config.toml
norm_position = "pre"
mlp_ratio = 3
init = "torch_default"
Rows from block 9 of a small sound classifier, named by matrix and row number. Rows with one number belong to one neuron. Each number is 500 + 50 x the weight over its row's rms, rounded and kept within 0 to 999. All counts start at 0. Numbers have three digits each.
After each neuron's rows are labels from the 100 clips, of 14976, where the neuron reaches its highest value: "top examples" is what is common among them. Only what is clearly more common there than usual is listed. The data: short pieces for a synthesised band: melody, chords, bass and drums.
# fc1: MLP up (model.blocks.9.mlp.fc1.weight, 576x192), inputs 0-63
# fc2: MLP down (model.blocks.9.mlp.fc2.weight, 192x576, transposed), outputs 0-63

fc1.72:475435429476454475469495446514501406427537559455502520527572425546538527551454518544484616479550429550574578475532539455599490470524457384415508510456430488493476463503508531526513408500561498
fc2.72:449515510483540462548490506488516454560491504540551482564452531571482475586494478481517547447554544552439436429518495447432539561478492499513491395534582489547543565533440454469349486595549616
top examples: key: C# major; key: C# minor

fc1.340:450535424458477505528491453555537515561434522485485602485457482480490511501509452519430560516506585376509547482502563570581478586451358428430590509433576480462522498473354434505417415514500520
fc2.340:452392494418501575552495422533611486468506561504468522406457515536476630563532507567437495394524498496558475445472518493535470481507517531492519590446472442500518547513464498504520391517521514
top examples: key: F minor

fc1.54:446532518485503548496422494447435494562476486424403524521473515497507535480533465463466446528539644384559512517470459577502489624491458468473619456508625448491530560466395443462484494500479529
fc2.54:532516523428552454496425557536410554567467470538555500534467526465413476457486480469603472535557547510495529512535548560495502597561459502559515445552538499553530517573399462522597584476460571
top examples: key: D# major

fc1.414:549441557490445522483479469464438447487497525379440421438639483483508575520446543396540401525514566442528491551456422539526446479531535473570499567541430521497440604552540529565544412405569482
fc2.414:420574524521524523542424502516458496562441404524471500445459522523460474506557468477539550507455556410478456545561452518443514494537508466554500479524541497484565574518486481433432553525570545
top examples: key: A major

fc1.461:498491513488461523510488498473406492491485540347463446458581529437502477481516543384509468495545455430544521534464485490508473481549578470591518535565434508525467606566588574564593459436524482
fc2.461:433570542514552531496445485540500493547476438518460549410472578561475457477471529471570524543441474446532395519663499470446608486492551532531393486482453533465507496498465449457463484448525513
top examples: key: A major; key: G# minor

fc1.504:464463460499412403558562516541538477426420568543489488510475449452465458597542562519513501454446466507451455460560555386570444572456537441464521550536487522425473416552531525485444525505472564
fc2.504:503528556579559576558683457533466496523518506553478432500474452534496539475549444425439407448528539508531505494471446547525421510491470503479558538540548458517556461524483478524609509499466518
top examples: key: A# major; key: F minor; key: F major

fc1.405:521465487416579528435451513486426464476557439605591500416522453559545473499535575523567513536491453553448492521574630503540492500514559522520543497451524533524476433515548486472492572504527527
fc2.405:517463437397403526434392543477546502507485566439619524510492538439532480465512505584548460521516498499490465456457450551507527451457570587488528491455456464472430550466535538537496516565446471
top examples: key: A minor; key: D minor

fc1.344:451581501482520422464474532477439523495465550467511387504471529494477427555485489446530558412587468478464428484582508433460464550575537452568527443526549484470507578565481589558460497533538553
fc2.344:492551554609550598478583433421486521540431419431487615570552524536498479445473423490456536543535464451512544491497521505436555448549483523529508501521434576495525545407517483426572575423531476
top examples: key: G# minor

fc1.507:515436440444554529568522421508502438501507433531525530443603543516532460489444528479536639437610459486546536464523551442521504473500522490511456492499457532482404454581497485561463350490597583
fc2.507:444501564544552441510520537433536424563519530546484424605490535571512464568474507470514453475574539559477403457520482495458447586515469479498467466549599486553536521550447452498362488534517600
top examples: key: F# minor; key: F# major

fc1.307:501466464444436489509378508493437510423555521553516513458515436490591502484592474535467528543532509513567568462416524438500495583441478562503593410562520463585524529519493521492564547520536536
fc2.307:569550425487502563470432498546529619453466475530547559476440541515528442440481453547553560539457450516562532502445432517428592431509486621541422453459482523485564531460444549503479506483472429
top examples: key: G# minor

fc1.342:497484508332490517421403459456442452515506515416534471449542479580503540498479531483517532536508533461518490518534511605597497472461508493514582524493483519487487571517440488537464466491596525
fc2.342:490534620453471588437465471408469416563503529492452534480445435585573514527439564492478478469481645452566470491556403567513586447485517480488466502501536474502541490483469513509494583527497436
top examples: key: D major; key: D minor

fc1.51:510403515393417531548484392534477515495464515474475552473502429473411608451512559514423543479457501409547522477539572538674455524431429499477586547477482500462472454510446461484486486430552543
fc2.51:509460500448509573564522395505538524521443540443454501485462533542502602544505458520450456447519568404510439469488493528535467518512490543501503580570505451530553553557458454462490448525533588
top examples: key: F major

fc1.235:521474435476414450447501499480486502530519556522523573607484460498580452542520475556567534560582461516447613433477534476518553452425477481419514392497419527482540530491542507519510509592473548
fc2.235:497550479547641546541560517562540570483431410517514442467400634456405521490560418542537488456475492478450403496550536509410441524531576569561493481461543437459526587468471488442488494538502561
top examples: key: C minor

fc1.550:501452482348470521420369462465406455478510544448496494434548469580488528498486508503509541524521493466550480486517525574574498475440498485521547504467451483468469584531450521531422452473609549
fc2.550:490514551425443549428383470448476471579513527484462555473460477571564499493447562504485517510489586456584503492520391571511629414461466494482481493456493495486553508474469494507523557514505455
top examples: key: D major; key: D minor; key: C# minor

fc1.314:493444472451542490407426534543347527425607571529487449446522486539564438461453496460506504502510431510579501573553575455635490506548525477542464506451471481457460505594536588579530483448582485
fc2.314:472515555495403477563466504457418469494554531519465492509518405504488538577467555467412579522493485549504521484482377502507590406404421433443457444484450544556531517459619565505536484499508548
top examples: key: A major

fc1.412:456509555535390470555543508447472397577517555423417477524580420506499473570513597392456420545461596461535532526501416547549499438416472387422463533545442574498484438544607556559487447491465467
fc2.412:468532562485482466513503544464423467575462491425558473597481477519475545494596483494404427518561564423486546482518509551468482578469466456485598437501570498518564489481450403507531553507497614
top examples: key: D major; key: G major

fc1.286:490477547448498488491506543495437545541538568439488446489404539505478544468408582426514511416511452487462415537606491495556556500538596527549494521503453473488463510584533554564566553498516528
fc2.286:517483459447478528512512462516482542590512619529529487497462485458514505480526446469478439515552512435478480500531485539525495471415507475468505507541435477426449495572558583610500508539494591
top examples: key: A major; key: A# major

fc1.91:515385521374473482497411471462440473565501493501556476454515433506522524481513587502530502483529601494523481426507453576563530510399505512515567430479521507570484480536461506520522524517556631
fc2.91:522478431446550456502453434549526485584433444575548570479436518523533468500466469657590592491494514501474436458601570571446569382464499547421473468480474512501502465437486532471453551563497489
top examples: key: D minor; key: D# major

fc1.248:488520548506404450558509540402525498480447625359418497558468522491412547636422493469418485503485556484492486496477456513530528485519493447490479571511471463396492577472518526475450489494488521
fc2.248:512440469456397476553589496555501473577453551468503534543538460418408522449564516477454391587530557398524575497528535526563377572405459515450564552555573538459458460535465433565471473510494568
top examples: key: E major

fc1.487:483448496400478422493461459513437438437516465473495464508602375527495542487464547472538565497546505520532536503512495493652457488512501419497567547484467579491450488544511515549549424475602521
fc2.487:547500499469421339477456481507495481545474452479522462541512493525554485559383496502551578622503482524483496463526490565496552438509461453442416434576443592522487503509472509529486538524538519
top examples: key: C# minor; key: C# major

fc1.92:448506480494396435540504465558496493496446492485461466501505373504453500515471499523455532501426544457519527522498442595591408471447336337367524562508483520478490500457510505492490475501520468
fc2.92:473456533429568487541444465457477427597554526556630504467483470501532497564594512514430455463549586523468557467476584550490462528424490482473615470494550499524479404514491465559504499564430537
top examples: key: F minor

fc1.164:555499448418519498482430527524478511469573572549589424460527522473545521495511478471482460504551510544556535506437530545508479568489482491535539411500575477490534479554481542594476407523502565
fc2.164:448443491494504510486528511567566546439460471520426495482576531505457497512520526551572501482452469514570430437468444409512443566553488554544480572475514528561561585456470454420449470435525510
top examples: key: F# minor

fc1.524:498493481515484518478416480446544413414534487471441559481527546583541522541363502497479622531514500541497531504523481478476534481529548483512465460470472451475479609464477441430427469509570498
fc2.524:499482451477464441569543558587626483508549510557532468490490468435492492498531541502496475482458473504474478500485538518555428534446488447438537523531557475478414416557548542545369533528459625
top examples: key: D# major

fc1.570:481451384503494432541527547537539464406443500555523501514573484437493421521501584526547515516468491473511442515546547387595398578484510465461485534511548500468411448588517528472380472484509532
fc2.570:467507504579498524546633487515513477505511488509449456459511468543480514499582461487423425484527536551570540535420408552528434479481480510438544561464544465553534469514520482515606453498464489
top examples: key: D minor; key: C major

fc1.303:396481512483501449542488484447473444495524466438468510514564378432547502488600586475472568448514526463542541483573546464576520610432426345467653474465532480616510471528499447459498472464518590
fc2.303:514528527526510512555564515496479525484545539517516511445499572578500444537412438460429488528521453561513497455446399516393499479529498507480348431502552448519600590511515540457487438518513523
top examples: key: D# major; key: D# minor

fc1.7:471460463529516431578564497494482453488504503413487468555547436458512509506536523438459506436566522447499520531507511475593479524499482354438557569495495568525448459582567488550514410481538598
fc2.7:462537528611510532634737464505616531502480483479455499501485539512424556502490444495409496472494505465467459450477462474434442507487470520511474550496519500515538545461494473448409406481539546
top examples: key: F# major; clarinet-like

fc1.289:496475447396357424455429487480463487478471565475478499558564419555498469540530534573486559531502452536534509435502490524610506472431443508451529452480477520461514526480475546482455525498506613
fc2.289:549457481359428456422388468494439503516543540486506499469498455559480535511450538554523537494471519527560496481521436583558600447481487536437486524423460502504498506484472521533562505489532398
top examples: key: F major; key: C# major

fc1.174:450519497500476414542518517514449450502494566489462460527527432566488477553500494456444499468535531488581539541492457499572475498484410360413478533555512507473492508572519536586451398525531536
fc2.174:462510546528593566527586439497509503520525511566517490508495466562467562509540448459425451466545503484481474496534572466470399574502440550502547588541491513532528457526456447476469419463542530
top examples: key: C# minor; key: C# major

fc1.283:528427542469522528495456502446396407519561462532498450462499391593501547542558540456447465488489592550576571555438483595544502481461463454433530529488582487492483401545548525540511471500549498
fc2.283:576478526528485490505536442596474511437514467518471517482567493436479562478468449513545505523481467546470596557442515491544417471570464460561519551496449496411495504492511502475582529414505472
top examples: key: D major; key: G major

fc1.565:489520438397450484511491515508544515488442491557544581487515434505465507504530520553448534569445542475472518431516564524543481567405427504461572500435560489477512442452414440446359464522522563
fc2.565:452404491442441572526478476481487485416534547453491481523482462514489580557571519540445464413553500519546528464403420499567437462521534548493559543412483455518488588501557583537594428530489479
top examples: key: F major; key: F minor

fc1.63:457525463490477452517499500508551499505394461519510539539525449538452501485522509568474548589431562479522471510517491528528470532423409502450541574407520513512524476439426427436373478484552488
fc2.63:483438499475472539527501485501446435410489540412502497523538466494483509567623548459463451451553453497555551524459549481587465490531559511512553538542488517498454481568591559573597410490483537
top examples: key: F major

fc1.209:441511418400481469454474455586512470521515527560499554449455465524480465613491489545561563552510499533427541435568590572546481505424457452433546487465509486456515501504465468469472508558472527
fc2.209:496473536519576538616595433485582498516509432543597489486408555490496564540572421606468492390483514558466483345466524540394448527432500547499545368483543414570536495397452435456478441595457550
top examples: key: F major; key: F minor

fc1.483:510505515453498479456467527455464457527480634520564453560409512498531522580478504527601458450551494568455430425602534539544506502514572487531467400564474448471517491523508626541501570602449558
fc2.483:407417497440461565529495460463444466545499529548496500564566424490472458503648514525448458549509483499539511525483494517561444473414466484465576572537469544560502476497582553492536483512526544
top examples: key: E major; key: B major

fc1.9:442487559529363425572522471441462419536473586458418548572543393511461511636548574496431472515487543480535521452573532434549494522418483385421460459544471519481492405492559548525488506471468588
fc2.9:505474557541498489480605500536412534510504467513466514626500427478479507489553471581452438539512537545457618521410469535540429505480459512465533528448557525576622543429502449418676565506463471
top examples: key: B minor

fc1.416:416552486465437467511474481531453518523494535495466513493493330449536484470589474491459517489542461415446538527538537454539533540438445426453677554446472526531517522476540510547477489475516545
fc2.416:534529472553617574535641506548624563455491494554549538490426607518472535505476415566486464484462486514450463474462519499434458492509538607526450513447562411399524526446453449428380402542454544
top examples: key: F minor

fc1.37:490456469506501550561503461519486516477430435361507468477566559455422532447490527408551525490555498408540480495532488491483484548532542539603547524567491597513420551533443444505485389441646576
fc2.37:420497496578518517580537485562514474500476469545460520429468543521507375518524487490471527438469451532579440478473481493487486462523501477508487467518568467511541559538502562489449397477495551
top examples: key: D major; key: D minor

fc1.423:486508454466463492535486447519527512469470505477511548491495412445453533417580525545422550530448511400535579471514608493574466567407380452464602490459537540466521429474459490488423480461542513
fc2.423:476408436444554558547523446487578478474534558511517552444416513509541571561515516587466474384495508503529447473467527508553502433476547536456559604428517384507475506512542549497532451569464513
top examples: key: F minor; key: F major

fc1.49:428482498468476500499453508504427471477572560477443506549506415481547516549521480503432501480542573461568552523507494489597468552428434417446670483482490450536505543522531517506547497504470508
fc2.49:536478504505497485520491527512557538557504493519525527456428529540481477438502476577488520522457547488571499501544415563431612418439480558461405450428457500459503463471459491559502541523453462
top examples: key: C# minor

fc1.341:481478492453551528446467465489480509515529480516529560545546439518536480423513542500543522528509442478479540515583572525563543413469476470478587517425411589525447409483566515553519481509498503
fc2.341:508507445404508526442430473559499532496414478511552530470488510468438483454580503559542498481445442415513480468570616496525491499483518572521577539451494497418499468489493482483498530497503555
top examples: key: A minor

fc1.30:553464407413521551461385462478453528500518534444525478517495569485486522514504486466488507450554477523525502490490496587533470433479511521520529483469445531455449543540527560567478441543596565
fc2.30:552467489433464502420439518439521526539635600521486502497536525600593482559501433523464455538451476530567466463444481522515559543507419548447440467489512436547542503523448497544406417478493484
top examples: key: F# minor

fc1.430:566500454485485528488461442467512496446520563457510469537526521563533550500478445484448530451550485505545532486456525514519529475486447450539534462501455475422458542518456514528417350513590567
fc2.430:455520496499523425522504565562591530527518511560473494493546521570484440567464484516491503516465462563533480453470508470466451588524406530456435514492579502580560482504449462481386452437480509
top examples: key: F# minor

fc1.285:498498495375419481466401535535490451493444578462511581463455568533488522582357501530564550508573518537492516481529505511495538522555528531549454454515475472478514600517372463486513495530520550
fc2.285:553544502470475529510528560543566454477516566419519519493542519463493587491448584413450434551524515462478497542525536497557414555507537489486542577527547490456395422543461464523468413462470600
top examples: key: F minor; key: E major

fc1.198:536507533473470401454493523477401433464554571476559392475569433499547452584467522471495519482556563531523464476460416491489453501536437365507485464549534491509495562568489583567521450474532577
fc2.198:351554494603543573533540467495522484545455473572512606642529529550502402506443476499513605480521463493487489486592524401463540445502479495521474497474453528524490517447519521421367467522510532
top examples: key: C# minor; key: C# major

fc1.52:476427439428554494442450470516368502492553531504545423476502522557550443483469536482539580424526453501553457531618525499582530411538570483501472496509422507452433501610562619627545482508575513
fc2.52:481583535457382443543442474504376505566442539493462429484490431497424503587462500468465593529524542492514514491466348563516535413451418410476457435527445545469550595536602572534550503510570540
top examples: key: A major

fc1.129:504464484337484484452394491452404463494547516487526449439563475561530496506512534499516509498555508482507495491493504570552509469478518484501537486478455539492465555564531540575456473476591591
fc2.129:494441568394415504440404476465450457551531515477430522487503412562550546500500580519510479512515627463567533436522402575572564513460442489439531459494537491519589472484446463459518576523504483
top examples: key: C# minor; key: D major

fc1.68:421548415467496435470469597518488443511474558470488413516493559512471409595450521435550518477553600467491421535555470482499496538540519433547461507545546482458498603595508549561373444570520552
fc2.68:497517491522524566544498454523457549504393448448491571595491558453400510435483438452506577475590431437454553490557606477463510514587490497575542512593472590504464533500480478453518509461591573
top examples: key: G# minor; key: G# major

fc1.43:553466528489478435420508508566455522393508475560452433530538382521469576421511466569576477562522516564534545523491480514580417575575474474469529528563506461483498479506438467474592575487526476
fc2.43:445549551610515501515585451399491408525463469460509639617493533525535503588530501538428517498510469476473506418529576445464551481437506517484518459540478538507545470395501433408497545522471561
top examples: key: A minor; key: A major

fc1.472:500460509432496540497510484474493453506522506485565563510550437451508545454562544487486442522525485461479572486553640541555500522457518490518604506459478560471453372463541492533521504478470506
fc2.472:487490481395453547478490520572562496470450544512534496473502474454446571478613469555495382502436522446512475497509536536595398577462481524475617614463560391428474458497455477511471528513450520
top examples: key: A# major

fc1.573:479527528415460473482460508558407484463469511533495522487504497532445505508389534443614553493597461570450544506520538458524449586581508521576534525577487578526486534532407432492558516497541527
fc2.573:477474568461453442468490537490496411535501520493502642544485431558532517548442536511510474550546560477446528518561556522564526555478474466453515506528546473475475475502405370453543675479467542
top examples: key: G# minor; key: A major

fc1.121:491478470470509507572549502495545442503442460527576490447550448465489570460550549521465480520469626451490468468479483493513448583431485505470580566436562478516466458487412459479388462480559509
fc2.121:373476500505481524618547536512493497410492519508446474523497473483463482572597508459488445420580506507482512560459451465541443528544544504516541539500487484613501570585538527521558449523473520
top examples: key: D minor

fc1.297:481504451464521517464490532547505503529537517539555538473529451484505485452524539461534466524498463462454541545601695519553502541503524494511582549460503578473459388526512489534485483469477512
fc2.297:506459452413497537459479483581580535489448542543526497487426497465461559494603416637502430463447550461534472477488536544572419530488460535457608602426566379421527504490441486476488516548448525
top examples: key: A minor

fc1.474:479432453476513494564490518503524516503527487568578464463417487466494523510600458568443471486457570521560479496487541581543466583385462488454531494485557441488491407526482483491463504526494533
fc2.474:493480427544526491442500475587551566437521471547434474460549499462555408454517490545568530469433426492576468533449449431537448474515441452521526552444504504488490581501540606512481462427515430
top examples: key: F# minor

fc1.86:485494534381449465428397533469421431453573563489560477439492458530557514488468536507459533563561481562548525483510487476517490535482477486545510396459524492574469542485473505543505521488548593
fc2.86:458547587599596566552482532537469491508509456547521534492484532613477461487437504461494448535447506521533457555575509482453512537535494541515426481516556487548581457489445406435478500476516510
top examples: key: E major; key: G# minor; key: C# minor

fc1.352:509449596435477452524471484430310466586469510504495499511422454559462516601504548451502462444525590564523459455490468541517501519505485520503458431626543547571537475534524477533596576504504574
fc2.352:507501447554500542490548538438496483480581544515485529617535520472554525523620486522411408519498446523512533505433522442514443471427569562462536525484517435512536477495613566500536538542424509
top examples: key: B minor

fc1.13:533506461424491521459502393577474508471419458479550513416476472462428520501499507548564551508453442492450493470566630543573447492507515453523574499551460506402500479514491528491478531477574560
fc2.13:539487486561521506570545444495591551554506497423462526489449569520499509442437448524420544495499546500567552492421462546456572455516426549448432537529509518511538517498449448514522481480516464
top examples: key: F major

fc1.25:497517549523394416526477449464356506527446503488460553543469357569510445586465479505411564537442562516580536487469452536509497454444384414414464427593553529521539518469522532446525548496510498
fc2.25:532501563424469502513460483559447493468504488545549537484558435544429584523519519493449503544440519534460592533461517473483458499507467534544567532415542500450538446456517432450506494445497555
top examples: key: B minor; key: G major

fc1.261:565431419454411428507475480550465504461504482488594459494561485415539452492489502469525541561561437503526620484438582516533494499475478490511486430668461589504457450564505523573524447488541568
fc2.261:455539482482557558450456571539534535493503539477429538495531567461486428522509521568544491460514438458537399495562538447513493553570533542506470544453536407526503539530483540451513623425457511
top examples: key: C# major

fc1.337:524501606487529508476543494424472401472540518503542497494562473543532545639469557467528423482539483573495449413537552453498486515542554527512437481532507502444495412492511525511528516429492540
fc2.337:477434502609504495605640487590495544527440461495432497601482525418390462475520460548478430492492546497563545488471443553552449535464459496467463536503566493502550527492462478459560492488455519
top examples: key: B minor

fc1.548:445447492427417414468491512527445449413532606533497496544513389502482487537502600550544508464485441554509565435573574390646443559453515440471556471550466514480482432528498576487497521532498611
fc2.548:492502583587567567646681460491515518505507441523436542559481462497455549462473426496424491564537552496433543521497496539495434484535435487513526552600498571619543509479498409418555524526536574
top examples: key: C minor

fc1.380:529493497446429428460510556534493510504530574513530473565473430436515504492487565512514472486528516467462497484532536517650512567410453411465546475465533499465481439545457510551474445576487663
fc2.380:449539505506609619527514445541509600554422486511505484491419563470464547453584385522466490431496547433472418527511468570463461449504448486538590519507472448529563570500504483483575465546474556
top examples: key: F minor; key: C minor

fc1.575:478505502483427458536490444550455517485453486524468462470488360531467490488462476519448547533427531471525542515494452587566420495470293366423541518526521506476526500454480490468495485490553476
fc2.575:471456517420543488532456491477461391574562556568640505471476465510535495583583539506450424453557588547457539467454568544510452520419525488464598490490529493506474410534517499575502494579418565
top examples: key: F minor

fc1.312:450477477389515483427388571465428405479570567531513478434477531606550450521403600439549535459550467537482451560588520478541535478547568492553491459492458474530456503588546547532457546562522528
fc2.312:530540506387549447398420565485462453518473489566601431449478439542507465492420527469625483573475581537439392504540456592497526493531526469533484486504501517552508553515498540523442591562514427
top examples: key: D# minor; key: D# major

fc1.65:587436461457573522429468440414466471404530475551550513564597460565567551500477522553510501498552459591543520428484567513584450500493503555482537443506546490491469487491489512477525448478569580
fc2.65:489501518462472384569508484504490438536566516512556464503532465507555524534420511490467537515575456521479528458487540519511507534489427453458472471571473543572450444548466469565479433477525599
top examples: key: C# minor

fc1.353:512449528500594538519490476482530481534514450494504553519423529577456611438484497575491487502506615521496459477550484588521489536479483536391514538374578389507518490463354372440500516539497506
fc2.353:635472466499502503512494486517491554402500497424449494452535612455401572492391528461507535501522419505481498554465545483531490485631573571605382547553441548442420562581488498500513452445597601
top examples: key: A minor

fc1.194:516484550458445525541449533476448549454456510395548524529453513445466534413521494453470457519524482447497581525510560451518481615515531546534620516510552561462469456490491481489550631462511490
fc2.194:575479522425514602512566432506602488531473568480471491376512476560500621495586486473398431515436530441499471483441485499523447512480502576471569639573499479444492471522479450510507564487501501
top examples: key: A# major

fc1.372:539451457489466475531508440524485492432472463479486438458497390425515564470614503513506475454511524443551556492457576480585469603484486447466676520579550456493488421552485511501538523457523539
fc2.372:454509534593573553542675480511629530528497512515442514469475568500446517506458443489472481469467557501430456499527453524493507500506506479522500556476502452497527547481479466462469452524464501
top examples: key: A minor

fc1.210:471500467441440494554510457504555500516422490521551598498500429489480513496547511554426566556454564432504536422532580553561492544380397450441573505410527530490506436441422426450398456498527544
fc2.210:457402491385451574544476449507491475483503586480522520485460457510477633565561509548436465398547513492528493447452490528578450466483511535473584582463483436521507554518525544527577433535487523
top examples: key: F major; key: F minor

fc1.166:481490499475499483499474502499463421492426452461482518480616477499425477432445616488586502554488579498484463528510457467511418509511489431553470545538535542526437537483473460433402467469602500
fc2.166:525529499467493482457494460506412483471537464467519434374562398566524453530511483465448523534463408525554496537509502554498523438515467401484462480528457553478510531561614611574551463429570557
top examples: key: D minor

fc1.89:498461518378489510449413430488465512441516511495396500450555451577493549518508495531485549528464484494569515499560543521630469473477465422480503509514411453432505521546508483496465481465571553
fc2.89:505492501407397508405393444486494551561454549444501554536411456510559511470543499559498522530466578382547523420542477562503591468416436529452531417471501489481566511436409497511460561544456415
top examples: key: E major

fc1.310:519496480483566526526488415477492533508505478468534497434463528569456516440484482502452544475518442422521470486564574503460524460495505580520459511432487555481467521515408480559415397492664501
fc2.310:511578589589596538543525543465450549462446441547468487491402538556409500490494480442481477523477489568471547582495523506394510469569551581596430462547506563490527485487494455493512569502525493
top examples: key: F# minor

fc1.228:557435488386442466398435474430401459504538541437510483488579425589526533532421547520511517543505504523546527476483481584588532440455493467475485491452480514470472526528519575520486499474602593
fc2.228:497510581443419501454439458486457450539517548485441522451511478563537504603453572476481482480472539495608458441493429524507569454489483499492446468547525493502591490497428491495495518457500468
top examples: key: C# minor

fc1.358:459473529523476410552548475437462515510487462467500545570493453494507461521542524539481599472536421517458555419556537428503553487424486421470500426456448571496502491468549484466543515497530634
fc2.358:549559559640579567581698455499552541485510439480480478497472546532436582491514445500436448505452497490502467485499481526413470501502490555522438489518498495488536513450492464462499436468530510
top examples: key: F# major; key: F# minor

fc1.165:538431589457465518511457471412402452537490589426492498489513468520488508579478595473450445459449564491546449458489437529531497454440515511498481464529536466507519534513556604528547569467508496
fc2.165:470492493527498487573595580525507489410555531604515469533466437462528538510628499501452447496457430558414552531456513417539395531451546507449585563504525445561518466532580511482520548570438539
top examples: key: B minor

fc1.512:479480501460557602586445484433522468482488425535535494386458539437546539457566460518472518503550535429500486450496584526472475643472546482573609414499565447528463505520465492467455550494519532
fc2.512:555550489417468494434403479467502561519460521434514457429562585426438475465546483496539505581465464483534515438484502518428513509525513486611535414583441500421488539490507522524507489435499495
top examples: key: D# minor; key: D# major

fc1.21:463452614482431503496518431437440470583491535473435526551511450544437545627487560499516452465495560486530485407597488511535550500452413445461459468567480565518545459470473447481568509454486565
fc2.21:514512463575513536452573483501481514500423435476477463625513520489432446483574427569518441551506539525518580495430428564486442471508480505500491498488527525468588595424527520440548537539474451
top examples: key: B minor

fc1.191:451484488499410380556554551531474453456426551493491463547495399419482435571519569485527516479484509493472508491549539418597405579491483388474534546601501583460454407575545518505489528495470600
fc2.191:506537541614569550576744453512505493519505498512487446546477489511474535466550443442446419472535544508507510484475468528498424531474472518483545527546547474523535460506480467510575466508472526
top examples: key: A# major; key: C minor

fc1.237:488454542375564482425456476536437513551544451551506474430498363556467513446472591510570553481454473503490485520605538565603537450504486508520533542434490542496500477531466466498538521463577518
fc2.237:570526445387433456447380524575461521463462523506598507448471494439468517483459464554565554552469466540483499514412526531489526470541539592578526499501524493446458536465462555544504569521500482
top examples: key: A minor